config.toml
image_size = 32
method = "simsiam"
projector_hidden = 1024
projector_out = 128
projector_hidden_layers = 2
max_precond_dim = 1536
adamw_lr_other_params = 0.0019
weight_decay = 0.06
Rows from block 4, named by matrix and row number. Each number is 500 + 50 x the weight over the matrix's rms, rounded and kept within 0 to 999. All counts start at 0. Numbers have three digits each.
# c3: 3x3 conv, stride 2 (model.blocks.4.c3.weight, 128x64x3x3), inputs 39-51, a 3x3 kernel for each
c3.13:409560472512451517583500447440603504593458389531441443467555473514532503542484522395469555467538530511480504523446459457482490427509501500481518485526456462427483515476553456560556536538491415457516480475587492535517558561412464522468463498479540378510485396474408430533518517539513512580527525506450482504475531542511475499476534481548465476569472514
c3.14:408434523423525582557503520515521526555503471612521470475591555429507510438485487402536542558464417579539547479494518471466508458398430501374454435440485494522458399504586558563606481536560494452574371488487511396490376570514563456485504491554493441432513524447382452553457509512411547614515494495500521503551508533542556481452406482459470461552521539
c3.15:498496481533433535529555570509507524519494452504532492372447506413505538530484467546459486520529496500464478489468446482483475601489502554501519533480507536537468474525512537539513601555510465448421430577444494501559494500454525556408520440437481452542449471516473498456384406451433508480508554468434527482454484487496511565486438500494548557604532576
c3.16:470522445358503598532533611459470526418448605437483480464524553512508521492553475514438517498507598534531502557535483457504526409543541487487413469437530533498523535439515456429561493494567468545506596498408487454485494532513511491559383479586480463492460494516474511612472484546501515525489472558478475471470522515500566533524572499630479541605550514
c3.17:588557554500495553498561598522433506544496511493395415509525457489505447433484468519544492546542524428534484538519581498475496574559466540496486477490510470485457521474542516454451437536477566447515531591512436483497515486456469505401474440460481428410470539510576539567473562590562490582542511442536435402479537424469465404510524479522520513476558581
c3.18:544460412464479556505526654534483563442483563499532470561481505456479491494408509504470513555452529518491511484504407479499462471495480534547527534501460532476540514505497554425542435540502509493548489523537479550533497380502518398561513477467500419519471488523507510558589490435525454436489510556558527527519536477503449502525524532491516527587511557
c3.19:539485544461469488522549448545477492467491457524473488503545538501441561460443519453630572499587523472473485497489598432378552499464568571478522495552539491516518457560565447539605472554457407519545476459609442547565450458444507441478514459437519492525432503477456455509451364535443584493523555469402486590431448595490481521433562566451502561520396374
c3.20:474390600554495564475535594476447464473517611520550518507509464504482517454534581550542628525495639561559434471465562450501532488443490477445479496455430516488466494507506392518536453534510556568533446496523427434563443413484511488486461553439521504538481499598515541537509398487492501545546594553487539571510447564432526487482511497534505473523518472
c3.21:477506602532504524478468443470518524553465552471474548492584494489523473581556481440519524434524536524485553513523524469476543467540511528455530414509506500394459639579463634493429516593500479478517331508418473422487450474490543505541504564500463566456533462475462497465492487518524410490514541466504540485451477531515465550509521534459485434446454500
c3.22:581510511399506569449482521540446478473523550521469469534556538465528533562481541579518583520482525471526494482511523486490481511494549521426521523511536479480509476390413551514457550479542447475532562442394586535486490506472427564522419446481524431497567469466493508549480503541540573529525500459463425475447515345469544395435468529449504520555414470
c3.23:494450541538535484552525484498562573485523506517503504467524480491503431534597529481554637517537553478391469528619629431440473517491420479570559379546598473587594560579520493494348490391421431373499396478534460647567508442457447466527481464525586611564549445441465454473479484479418524515470457452501545503474509427463435469533581481526452573551612634
c3.24:444478520585529522450502495562513512504561483394451504493492539469516482547503482443570425513563497505541564498447497497538478391526619504409483593511515577583443515608439418545496416448548482545502387494527507561488547324532518532387357550517484497528506512339474559580513501417491472600494523490494517384491540474502498517512464518570499574613439556
c3.25:468529512502488460492468511406404521454464465429531517562630502610436490529486469484557445509485384586433488436442418451496458512479569489547501534518497559417427473379400426477527474523581536550472527504593507497568402427515423398543497558654385573484511473516584467461517591510481445462485509516487422442540468505535513539544472471520509456514541532
c3.26:461534485513530406515380380505541504549469583529551567565481497533546514454477547493575481485530499595563489603459495518517481510557505517624526418455441526578551474498479485570408580509515509539438583523588563452559467464457489489438524570549468428507427543475483511533460454564544494532521583623384488454462502525585529516540483544638500470595550459
c3.27:451519511458556517463482478486578479387490598557487509480546461481456503494480517461532419489535521541515595456575547480449563592394464533552472471514532556527445531426451515385508463495497495519541549484469464439392458586356451451556640424464486445419417494529482449522510437481495604533532484502435461516451454555516417551492488518566533458447463495
c3.28:510531447481530469569463432426448415501538541543605570519488521481470505466494513514580446525457539534542554460416466456562487601614588541521458519490540469503454436455482492517535526536478509522568485496444543482481479437487464496500535472512527393422622510462486603471452395489463448498604509500541564543527499501499481552492490460530552537498533528
c3.29:533523469489480449529541462474462538525523544465499461516476530528430445371417568517394437551456533523519570404516510406516538577429404491488457561533441510432526502520544558505439480529556507536506368464543495513509496468446457517452521545454607605466524428592412478578517636622451512547473453439531494513473379587449472518538564556438439436425488503
c3.30:488529481471504479540532441383494602443474470502516432474544481439583502417490544537384527555464483500463464579507382578486529555590479557580555441453537476449559563463540474525459505495504471557486437471516522465527534570471574456395560575485520428509531529450552547483413449506471468597548515598490536565494556548454508539490491453481447636492543574
c3.31:419458538622497443482533364558498473510506489383471547455490464547544376461555505535567512517572466468481466442395617521488473567487464478434419523475454494489522544521397553403425543506413458563543536516400509464438464441505486523445524579548573487415442522407537484418552539518593570445519522434397502606569510502499548472504420481564449561468529493
c3.32:512520423426476494444501536433598489566473492479522529427383502464507546454522520555501460508434540436489531517493521606509532506505532454436532498575600517675547461425541497476486574476485533513593551478494535537526550464461467445540532492433376508582415539628525608596487520578542492547551509493458454489488541533526478491500425512489526549549507446
c3.33:500551559470518463432469558484487449412485561547533492520550579532544495553484464472498586451442599523453475484532560437445435472494532517543436571576509557462518489534515480481548460548548578433426559510500451570544522551483432432564467441492445552473546589519605434429458519560672524575590501445483451516529461457513496495530535466518454431536611595
c3.34:475475458412477531491586496502484378658528431457635614506564419486479473574534478451445452573483436502508505499594480514506437481502436533506376585495499496480516426427571308497521449392510545551564407391549523454484566390416580528359470525494571504426484505407459486532454584489470489522500433445478501612473538570542433509459455517430538482504483476
c3.35:477504571488482523528523507497560479614464513508541577523463504408518550509580543479474506586563514562518453459542452464478523468419401430471595479498477536558449470466455580485467403473480470465550495583468582584592548540501532565528515459546407417563357486555416540533439385486518439479473513519488576546504514507458540493509471458572450412481508510
c3.36:542486450469526497532584539523476501528413520476498536465515459408570524430463490406503533479407316522465551503570579475535481493532498547586558485477505492493546507488444500523470461503593470538469486505612472447481508455515450508463498532600447437431440487449478576506515417454480523503498527562484511456499567496509563534515546516527485527529490501
c3.37:507449462494541524465469511540433378584508454620613454498589497518489444573514487507562455513425494430503493412400555454443533475486494516497525475485497515528525477519539529443449527498478517450514560523476414495577541590500489549511463372543494514579475538566431585564525557418515554524525517541491514486497485513502552554585504507528473512462474504
c3.38:544534520519535425519537399590462404453477554498467516541513480499487564433507416489500496405477554439471532489608521478476507494519427429427516248481517410563565529466489537466399488462477562500454564489486505567500397531512510522508592541454505472537487608525469533535500469430529431471534489563475544580436505495486410437495473494610490522539502403
c3.39:471514487482459465484485596509497538519491412518478505441466535401467470442455532570490510530472498566548476565475523408486548526549470462421443518470439618496517504449610378453571396427457523491418561526444561466554485568502553467463415486503438499509454529502541502412518541521421450518434412528402474537444507542439456511483570547559535570505505506
c3.40:494465484519492441522475489522534506517522505458551447557469489536450437459462573455448434496515384478508675537491506471460523466451550499481479543516395424565543478481438408456562420487539513501449482474475516502547545445502421498456467498497501511502569442524464403568565494461448462502452429487533518440465553390457515576486517484433434540509485510
c3.41:472588482531495536496543461497532472527581460456529527519527464515567353512474502521478524489443408478441472424486495539463475510502513623441377603433359540524490506495526506530479482541470492615581494520551512454468490464541555482542503512411437476448504544434503516483488482503422564563484532588454445421486499449428425483550558566483454474421625584
c3.42:598493500490550427497506481480499544468455413488584600524541442477497591535481500543503568495496465445460411516472438519434472517527535524479519716487472630599484546569560492487521418420484459497571468479517408519384430441564434429454576559534485635602527438521504533510442452571515519489519470471474579552503454480565411400494435463490515548502591493
c3.43:574668619563366563550534490477520550520512511561500500417448547521502483485513502431500557449491527545560502446522590498482459474382441437471479408494511434496568543595450537502475474447472392405456441467490508479496477484451545585450517523510453534526469462590458407491512504491496577438479462459505527539448540508505469434520510515549529574572479473
c3.44:549526516428440438502618493527531531413483579506556521536523458447487538515489568436488517507488540463501554498472443546510453476509506498492464600539508498536504569673452515438676380291492541598483509505608480484530484475497457478471471436540537502526549526536590568562656549417509450587387510509476474507440483412542503544456407457599493501391461526
c3.45:537604548458503454466452419548592465584508463540541550481424527444517435437409377493500542493526487500463442522549593539442448478462451443368465497535468543481474536493574500532569475471448499548545487537482411434483348458531531448545573515553432470455500522451433431468493496421442529441454520536517522560542544487511504467556594504530538517490503452
c3.46:513439413437519450509518580484548510490529545486545488455461472483505502559533468505420456443512564465515540560603535530473454511506430466564421550508484541490500541484493554458546516558550565513540497515487434467522506428448552549455500416516518577567500486615522571498568590546553525523470494463528510489506481446431498505502505544511451519497551509
c3.47:426499489544555547519479518475435428569519436510568464514545518520499421462469466469498522600499408600545432568517417442569467473532575596519529546510518438451480509393398491509464517618623547425477491504533530584480529502466476479543544468504500522415432444451571471435478528588451502616455632518409406515479473396520433453562565494551422452539516467
c3.48:500507516454504512432567523563514446494523436532582426465505579430500512557439535457475482498490532443493519541454494516457534496329413530560515458468470581499448545519508483551541495522558542554578495476504455620549516492492553580461527484477475561539443456584498436536482537515500498524464461609519458509534483520521435519498548469514534482662680535
c3.49:446528463516502502536437470472482508485491514465474524502466579490527499441524476493418400502525509469494459472484534523480497493542463472454508525494412508526508518590538437511677493585570444478483419409565420476583429440468481470442484389404499531546475431560565552583427495487514521541463531504538603591524467579475461533533476541520501449532542493
c3.50:409488484501524523576605475503562544598520502497579526528498505459455492489483454456538487487586458504576538553647414461422456580501629540532417544399410498439499491549531541660446594536438529441494369490561413518642489565423540478539505477597409519507521514439591506350476461566461630436549570462466536518501497497487493449513498513523432457455530569
c3.51:527447619445440460504391501482528431509501481461488420509456617491476455554503451457611593418514752514522713597469544463442510493413553495569430434459524472516455481410457528506405475441413516431416513525502417534518416410528400429616534374600521558573570458584584401436437509595480479497563486437478575508530495525543547500560487478464483543405448498
c3.52:553469518465512394575568456476472576499486554487441479535509486518473460539513407526487579466441520535595529513635440428515406643664470456384631532372416533426492481520484497517459524494482536509508436491506457464509406370454479499629454489575581525422487407376550397356471464529536480460619545520455468473451530494458474464430527541498569591571574571
c3.53:568521425443473426591511435522498462523496574543534528512472504533583595584600557467504565486562586531450501502582408499467423472591475456542564520534541496449490488539521409503481480475514485504516521539467490572513444463556512548429483450429433527467396545461451524545408418404336455512426459559461456531378460511399417486494450497508458544509471474
c3.54:496427529463479480470604519489387470502492532541531550525512525514465620544516504360475503487546511576558372551476415539540416529447540469572627533536504451501555483470506495512490479444550517502551514575576513417458433498548538522481454511469541515514413480575448490540442464561404503595436598703445457488453495509510531514581513551517456457479498523
c3.55:452483554512450536556500529457529441477536501489446479490473508529511474483553563466407513523513511629534510440495467482511439502524515502509427553534569614491495505530545493457439472526484547552545511509482508576461468438424453545472490503514523480495542435471488478470454516433496417521636479523502528590445512421502513464521503492419492491513471406
c3.56:414483490518520530547470473519489433516453493456485531452544546396491478582499437420507488481534545525463499454526478477453474472499475537413442478465519517474428498561625492511565562516495473526433475478533496432544585499434525498467480471528562436529441455564473501541465533509476557513479542553537538508578534498518417453456540430484462489433387507
c3.57:443486618478380649456530771501517523548469504506475400526489483538468529479449495501496513452520525467449577541477455515424532492470518456460472513474446460407396587403442497491513440517527564437379549463563527542502531392513513457543470458506458511497539507490663521503458511459521528482500505487533514555525513598503544558476435510515516548451507502
c3.58:512402493553538502422385495432387563473488553425526491519509514470495492556449469525499475432525531458516526477468442470556542470477530428478468609504567554558495494480546595554620567566512429486485480522537485482512530493518542489480469511457526513498563534566549524548478489527452494589491430521420518547515464566445496438456505465491486568515469529
c3.59:521547528467449517560448432526500491616465492482561479555442521528470436516500516528519504489489537496468527534450507400486478576398557577489539520513533458532586464530408523568453511557484516521516482398570478485593475417493597393580524413590463550520464535496503550510527564497421545523394589482552506484488506491524501508498578477599528557624567691
c3.60:478484525562537545534507497590501487561497476438587464485498544550419535419485503504549564506438493449557539544502507457491496479496514525517545506527599514514452408400499479505431397372480467489462455488561558527527614608561536514539392528450464470427520474448403394417542465525510494485496524468513447490445505406460425444490439489504460448443484479
c3.61:499477534527450504465483551539477451460410459531524435453451512490459509489473539600524508501510487523455462468448477473473482504527483545559452506503539491554550519518553479521543538460539475481542455529435533483481462491550415527563509538390494497561497521453455482469489498481525437497389537503486476454395456485417314462571486533596562533523502455
c3.62:503520502471454455569480481424539486552469417541513509511405462512499519541523546479542550470502483514485434485432495442503520491560535485540539508542480503521495494529509500527570434484502455522440483527489516497512497431413508494487502472605396359491526502575485541498485477440514564470417492491482396418472568601441544555503429554490535638500572458
c3.63:492448497516529457533509454498392417506533557444560540542468441471535477403449566525547460415547569503599571477465467545504449448433425492545470545526502554534467510466544498551510424466478495447444525541503530553523518442543371402564481524601484506469418504487463447535473521501474455517520485486510495490486510501482587539517481425506574425524526507
c3.64:496449449498478509481495529535444543420387455549561349470533613450476586529492502470573522468429592466555632516555489471458451531394519499545503528558499490597497480465504497512524613464529533430509476450381439564518398525572438439554534474457408509481452606566522452410523523442553410540439491526513493475511510507517459625464431442518458443533601540
c3.65:505543446501515532447472511433426571415449521487514494498538481440477607530504523522580516555503487505445515472566503598521500517540491488498575486503517497487407492486423515518443407425534402498509441488471503477520401465588476504556407497545472485559488483528508465443406427445535527531480509529562572449605498550539460507515478406504507468450517552
c3.66:488444496512536611487455569481428444529570459566533493474502544464507477581517480558494510579502541488467469534546450405498557423432515429495514455497500500477514596508489608484510591498528574522517561479517530458426490488453476522496460517493556528460529526400444445432580586467579486482538495433556530549522538498478523501515419555438447490468506584
c3.67:484467455435498517500590583474494465562476439455426507432518517465513447521479504438539459462519513497540509459541559469480484359388502455472436513448593558589520520540528521491491479495416467504469540486490539650439378530601416548573419605476581618512548536508572603511508577455566578455495552491507488535542547523467508472583570530483501535531506471
c3.68:511494479459564546493483477485483468544563542533564525509517519470509509452522439510458543552449501594611541495570583458460498440490440535492387504462415416491482432543543426508572525595503513530566521508557482596540446495540465462496511581565515505579474531514439488543499475543507492443487443569515476490494513548504495486502574507446468556505494458
c3.69:454367487490506505549606574465461486516517481559510502473555533501446494460474519470469543522453433558414476611614596474472453532530434497510508545569493653604556534594571491532452442457446555508507453519617488567604415506554511522552497519615475530530463476527429449591445480499521517527497613498565533520521449502521345449471595451525508498547516596
c3.70:427462492544551561539428398481489518461491515454469442470493550499503544590501524346504406540496555529433482564549671474445560469415509541511459509500575463459469514446501472453424480542460478535601535513564515533532539498486513511580455477448506562590580441517521576449486495488454538441520500475486457537515488437544516433468490559545526517498437603
c3.71:487499579435447560486548537522523456546456555519590510508559458513519562559436442561499447565540462528524501483498453479499482523521474468486562401530457466469468443445423588499377491487467493533531585524407544494531472507518543480471490486555531501426608504411443461449443539554465449579362382543528470445541569327525499403564513562564566528413494532
c3.72:479436521615488509560570517504529429476476551461566595564493524527460602481498491484480485518465569552560502490513541493529533457533526527504462549426549457523500450446443468423315492426402503465467447476529513445519510426479492515494490482555496518510489516546515450429414542509461568491547516456456453439472516368496426462459454470461461527528616551
c3.73:483467508506531465497486455442406515433557560546499536569543559422482502499479496528465560539495511482474424476477417431503442480571525516502637563499509621560465485488522435501485463579568559520499513533473502504534513495469515528498533475503486494554476473468488534488482540451447501439478384550454544506409484533480546507514518567510450442598492457
c3.74:511460566442504511397499589494590544434531608548530479533490486427526535451457475525602418551515412519543485525526531477444496519482450507491502491557561632442512537562400550536436590548525424465452558465431504527497531600478359493603472406555567498399433552518484440528576503440542498480495547556490598465504444475439525506440426485502468467520559461
c3.75:549486496472560475547531490539542470468430563458547501488398460536429438424568565531472489516431485465576527560488493555533424516499498414392453416495367458465468463433444514471530478476496472534507505503395506417506457478547463480492531593550459510512463496445385441511556439494514429483422485535462466591495503532459562527497375377455425408441513431
c3.76:478550533548551498511339425487595503442519531471420490486457455477475410486554509528450466493530454438539489481464462578588510450569487508512473602485475573474487525507469501480487521565578544565449572517481528466469554567570516537496555478523462511487537556409556551529424550521525477537499443444522501340518485493469505475513460470509483564472502511
c3.77:493437447516482429449576476440524448479508451528446466519490562587519455435561366464452523491510541463436529534430481572504510493502490507496530527554497496620455507437587479527447473449430547477478510526426467488393418514548537458570415548585488551523501469521515352503488439533469532407402507494580487469601481402511522475463442501468536492514494520
c3.78:545484472495498543493625526554513503559477482433516562517522503521489493535517665486419562406456482535480517444454487447486386505487467450504476440500627537610600497528501504500574499504583534503518566527546468546471508407520403462454532537553461550573474491549486577565408467548472522620579555463535562555568501606495540490448451479478479482551575558
c3.79:517491427459513404514495501556535548527444535495612550493477426474486381513466426477490557546542399530465450532531430479546493542518508531479475576488514512455459464537534524515571543551529494597479472553487510494486453504521518522501591557486553519498549550499510492432477530483537444483585591530500481489480489508528559525515562501502467396471550450
c3.80:499486555457429518524435439602500395669548653491506587486479594447487447494496490516420508457507462466564505539433481451502397505526434456484611556465454584503401481499500577578557542438438463421451559531432558480490466412402541469586482590581612603351538476522580635611437536615431407394611574417488449468514541469550519535478430459486528599510418484
c3.81:454489459492549553402490494484510479506489481507541558466423450510488468534522470434552516429488578519402578558462490468479462527516538514495516503512448450443428528540551556468497486446474511461356537474560674675548540443519517554458481537550518588538429476517449400567525494540430512479507538459513519508407451535395337537534423380537503480531558519
c3.82:512481491483545547550477416401521495482492460455409465499420500528446454457477423444527444545524493494504567519588480524550568458532526519546573522492480553500460491509455413464423450483454503440483510511539482414514511533501452496488483441500459441507492470494482497525533520527450507551484509448540433436501469504567486524533509532516438537545523550
c3.83:578469447620518457551402431532610457558520494420391477485493548489467483517563487519429448501502497530494466479506508590437439467454449509479535530491567576495495448551489508551524564476482529518533453513666511443545541485455493481509429439503533471392488490472498636552470550480550586501547541463507431485521522510485460529528451502535539431434466536
c3.84:568558471480602432443429547562477542580505460579604561486529485523414493407515589490536482486481543576557480505416526570458393579590490402426517619485363466441373442473508478450566455419622460382532452484517554493432526466591531532441450551454429472539586417489570640506557519442555460629546380594550504445532488551496453528530508495469520487418600502
c3.85:425536517482546548520521564425431498378469565465531601447477589474519523497515504490479486472560505461446608524539571496528577542537465476433474594471466540513478475451516486542499573493442450556612558544563482512551434476568388518690458592562549496504555512474610429477541477477511460501557474469482449513510545482500439487509627596502492586476564505
c3.86:476506502512498502495510510501572606463561557398426436578515447472521482514471438513582555480395615582512628533492435501496572468522510463502482513552460462542525503520495427437367488429377478444458475519564505599501505469487488440493459508619415461490486491589567583511478490383522566461514490563535493502499480553515540553543535486526495522512483484
c3.87:554539615577478542415461421520408397526535505567569552483507518516461551404458461451589603549552622557555454503552575476632528491465487551489480539502505463487405523502399637484630568643627500616555614535488570504555516512616365499440518429419536537424511561610624509543415400478393510668511490488520575488518463543424476527511558473495469554507502619
c3.88:506586534475516481415398508545642563490483639442478494497494504509558446526468482567521580594546530605456446525576482519455495451439462568591482462519537511503531474454475469446505509483392361366455527464466542562534502524515544467575433499447458571467466467526513526563527526490530490573514484415497506516549533563504526492491447478495467417538500529
c3.89:481522517430466558563604548556525466458475422495434490465491599402515557442523485435436563463484547543508465467412595531465516480581508478480508475418499468584489432506507432536584506444468458462454473492508574396572545398372472531519383458420455449533433478497535505439486494535495492512587458419512475508450511574495596569493449495417555556594586524
c3.90:551559499517505429563544485442473480559495436511521474519516540488484505512489510499536559376531486423477529548450475539509489558540407584574565434480608412483484543521470631482405638577536517520516525553469466524413471534523513498424494525511510533511578485495564554514470412546532500523622572565508407488455460504484524525409482491548502442452482480
c3.91:389492514551502468639603520534581542483510570388466644509449494465523537482493497554507606507466541518495509488556526484527518430485487419530523530539521532571551508520555521510497575458445505531437446520466669456479551462421490548490492553463451529581530539477446471516464394460580471391577675465511488549515433526519547444555485427502492505490451515
c3.92:493522458544610542489567472412411402491498613566557543370454532513495618529534400489481467506474560406476430566531489499456469439441435440583465517486606589537447487486519521499525520570596467476565541530495460482441414545618534507675514474380555493534501537512552578371560536503428535361531525415423424501510429606637613547510492439524554641572517560
c3.93:430538475563425457520529577496422467566610547427423524515457546489475498479498585492526505535425475580541539469484588384514502581426546515509453479515438474389455427465515488501541687658351444439461484427510467573565501532489534519479513545466478409592515599399440469618539516437490423548495544524514486534471508378387537642541385477498515502532421549
c3.94:469552566498442467602417379513465410498465420562553519471548468478529486540535477476513483504457522540421546536477504419486552444461502562514511562569455526575515507473443536527478483570482525482510505547478513559452423560561462551559514445475457520614472461588463435452463534491498466653485588591506522504581455558520466488422482539447447516475456481
c3.95:508411424473540495509593484497423495450515528517568474519459525526480529458473464486455535493514523473567420507462505500450540549484587401405601553531613508559555460517413474486467414474452617455434544570371518454470479531391514493437559492456504457512460481453519519541453426427439532549440524561542556566521482517511500421465576549473586506512400489
c3.96:410496447587564607528433515567489393545481564416502477416440483508541511501499440528518524475523507544546609477502475514526512481532434483531502474571508510549453541545539496494503496617596569532534520478531503520469552449518472602562509426456439371421538443614510436486486616506545387418488499577461423431559459585440399373550531531535525539460486574
c3.97:518454428418434468542539598524513510448502444528515552517440477411467505416478562528516548505499458553528484473494496480502494540464484516419439459485455464562585496355460398572487495514604506479455486456471491478459524516522578483496545554499494488516568502511540534516465459484479495465490569530492497477490462504486515514409497481463482460449529533
c3.98:554558500454476521501440518483509503539489460486515581538486497494531434493499488515487533502526576499545533563519560468509563516493538433529478544487545515517483571459462534503514503455461535530461500502444464466425542538438574534458514414505498582501487522577450505537489502494520497433463546542460563498519483533570558558490556540501460495472465555
c3.99:505473476516560554495528474472475518496511569479474521517458536409453498499459442459482506533469450493482417482492500553514487509487507430530512551499552608539480514476540433550498498557441556525467496551426513430517555499508490522613511554537486478504471490511423514534496538512468543557482458490493459484492527399476414413516554562546460457499461497
c3.100:494493511457497511528515522553486467557516476470603526558536534524492544536557536490450529580508468540529513463423443475519454542542459518532511553450452536448430485471480468518502477457576434535445392445489432475488530515508558493483485466540451522495594557438509494478471492511450520486525481487540488519466553515492464496530556508521504458516547545
c3.101:507482454524498502437502575463462443494466459534552483512515595473445502508473503467442479564469488566633552565494526509527482554580522415535491460437467509490491474471531466550563460449416504459477519509479541542549448477495424495538517555519513533474515515570519610610551501448467475474517435543472502480570523490501506471555594584496524518495529508
c3.102:455473430463463484541548579535498482450423435463342502417475459547490484466536533535455507507515563475522500453488460501511554479600545461437456410492422479500469487540501546491520545510509514553463516541504440455483548461463523453575463483595533517444431497523515472397494532532490508516501521414506483467425535410521432428539536462563526471454473509
c3.103:507510512594512525575577555406553496558457457590604551493496532475442519548499511602495513525501475470515538451546503507521521549572500433466535474509449472454464548454500499499505446541501482424441467560399519514511491492515483496471479442453452523459462489565538558446500573451540500530497496590496503533536501541485491510503506408439524451507500552
c3.104:546482505501474449449528470494451425433513489487577591503392550570526504493495474480504477555505395466468480538490415461477448501438544473505530496467472462462518524487412498528507491520510521493504500492501482406584552427651558474521470508498403406466507514388563544445461460463479540519504535557541569500555524459511563568552516574539531645541555462
c3.105:451501473452511502531465508496451549489473627506631572504524498544503495562616540542469416459554538458463451482404457511503414478463483476495539469505598536528447505562514497511490488484525532509501583516543505632617474466460432539517451448453569478515492504397502446388518533513475504560501592557512487499463498443526512487568656523545489473564495405
c3.106:544594459443437480548417485510595388527404555532564588416463535467551425506445453459481536493530499484569515538504491474563487549513517512521590560508495443439464547456423406599494275677557505507440464457479370363564477509601454462439495536506526458474490568487433533521454410474668482475446507459537442466454496487493502364551469485451446479584529601
c3.107:452449550452390510495406566583567486508468407482535524540464522476468546544475519475483565422543559543502495430314490395466555533464566461487507473458444507512520543462524479537515468605471494574513495532572469509542534491491441470536424523491490471442565449480530521555394473519519497439562440500546384453522459505470492527390467449476464540548522566
c3.108:495497522495483518495494393542476448487469492454464460511521451501531460479465473523470431412450516544480438549576507502442533504517493558573462529557549501431547526615519506524486355456450452490506498476539545572489504468449504531410480508461556475560556515549494441476491529500454500461478485490501511468472549464419469451422497552450492562430506556
c3.109:452511500550512540512513452491531517428490560511489555463505565484445456514523542506463498490481531464565614462498519529450456425553550546556499528480447502572517488513460517503440517459505479550519495492555515543527535538462463527538477472498509499552455477451503530458498490492518525503514545541492402364427436379459465485542478542542497491506518447
c3.110:439437489501536504565513475450577451516460439439520542521594531442494522412477514496525533499539525469507553466572400481582500521489415494579564561540477428533614445517533450461600493441526453483507521478444504618527381466462552490496506566503503599539533569492468431375581513547523507567485398458495533579462547501496496430527463555567463511546589475
c3.111:582528465487503463447371395574500451491454570525505478513463509425500482458478492584514523566483524595587486505484431528552490465459449444471396467492420559487484448455473466492539490521519477491493518479464572557537429423549505506507481468462458442464512564439493560514540496545458512585431523442475462456490498469469446525619625551488508526453426469
c3.112:457542502480552519526477459563447472497455505467515432444455548496485528556432465529544497531465495594499399528524491522479408544457425418500548477506535510490533517579498599447507536466488517556493543534475503468499513522491620568370531464468511487546495527531563514461528524553555506509538421479508500480464541456467523499401393486491543470421436555
c3.113:545601502533534456450399462529591496451465515546507467406530503493468421497532533529519517492508502434489536444404466584492388567574559512515470538467486623591527511537465549508552496611553504481527517520575447496616569483625533505548434426376428455534545523478552546544509439470456491475461584600504499339517519457504528621486457485464505464576579561
c3.114:477495516479519548418496522561529481517444502484524497505499393588500508533497415514487545571491480427519499492482562464500467460449544544539570495459533389440473447443414454445526438457566479397491495501556486541520525433538606570589547519545580502554455537539405456580405549498514591518501603560499497492446492515463447549581466438465503426461506566
c3.115:516459467502413563587607511431484468483502542540495518531506482513507541432521573560529494538485520542437550490461495501466515493428464532534532549527562519526492461446450456477437515450548483419461478528513471503453561442458498503413550598576464467372422480467566467555493486529436476544594532464487531511527518527478516466497467478514505439417496403
c3.116:510492471537517552596575513460562564443497565462443485475498575453579497549525556545504524488482560527564545428535463442487521419498524403500545414502505450413472531412488504497487512408447490482464463487389438445436477607523470420552559477450462581638423455564448546473487511574476457533518522526517531436550503493536422500442497477468548504535510466
c3.117:580487459567460526499511482410525514465610530561521373491416588526508464488394472531502481470527561552521538492624368494534475614564478415463453507494493504373443539507474550460552415561530558530416514452584482508557443567637488562478587431510401517586448592486519450488481535574436490611382576399466458468537461459476467477461629508471534484551508656
c3.118:461528548503500573544607432540565494485479533469420595543577443587488477496503559485445530524459508467441579468462527454477540484483487558486488455445489356430447499484533482466515614546492427498534471502557476575553497596582451494503504477499472463520475514516529523527565534475629448459508416524493512460533483472492484501462477493464542515537545495
c3.119:559522495486512577477571447556522479491548526545597527533504375559506472538502472558485439515550532424494466500466473483510482509587441553480489540466438537537511559505548621478466607439429489396487475509513503601485495445500470567480485478488517548471573517409537563451548423473501473602523495560535481449559481399591435474529525472539519549456534582
c3.120:527452441460494462599529446510508473573462547628522454528466474530484429503481518507512450426478540463463535481512427612556461509525515499562527495447417419456495576511554504501510464490503479471462606566521477604498454597528583491414502426546443581559436465513469536549456466467626514584498543596482501448484500514463520526462507492534498464499489492
c3.121:501489496493513499449607454489576504571539652518548594462559425560529425527423419452490480418543462487470433575605490524564481532485415484414529512489493561448476473510542544483503521505457494475464458439433499516502487527537501527514508459545550487485540506342491407415533465554513484504497424437492494485529525484545587511506595575527524483498504466
c3.122:504563437461482456511482519459543570460502515495540499532598493516530496475500523444570508551521564468505506539499471504413423525510540561612482644609518573562471484549490426533462491486499450558556464505518479423462537618538467511542456452511392545598523520547474544448466593553495536569537501450513481494446514491470466488565565592603507511434462545
c3.123:557478557515508438495536463530506458519504574510549559500545468461479520481456507525511475516450462516563582541535513488537533491460552541518447505476511506538584454512473546476512517480472481494486416429407448460541537463546611494515430486519596516495596489478498541465524492571582517584496476495584468477502525514503485518510420519506526432452414437
c3.124:505488501537525434550565459459502551516483594480501552447446492524500482463524441396444508499501550464487486487585473460534409570538357528508542616589436576631526456490492508479497523457460402514543471492593522484526553473460486454446450494570426429516520503537491533503531444501505430555463490574501519541425462535478435477531562461556559453550541441
c3.125:572580574469533526474527455451505444504522501461471503547598488418500485515508513493441505459497418546518406589519497529471414424475417484545481472444460503512496542530565503502494498428467517526525537448516527476513428522612505458583545506563539536510466544482547467491476458507514479493501474474492568511532534500595487444545553568501601550516462471
c3.126:527482431342530483515564402590488435560523478469525509496539454461500510462458475417462555449508493458413437535510484573523456461449438503550527514498604503457486458476460463504498541470450430439475483495467495467543581484452429491453470462572496499554601488536531496515600491476571456404533425447506501439520492483572535480557595508556537533521534514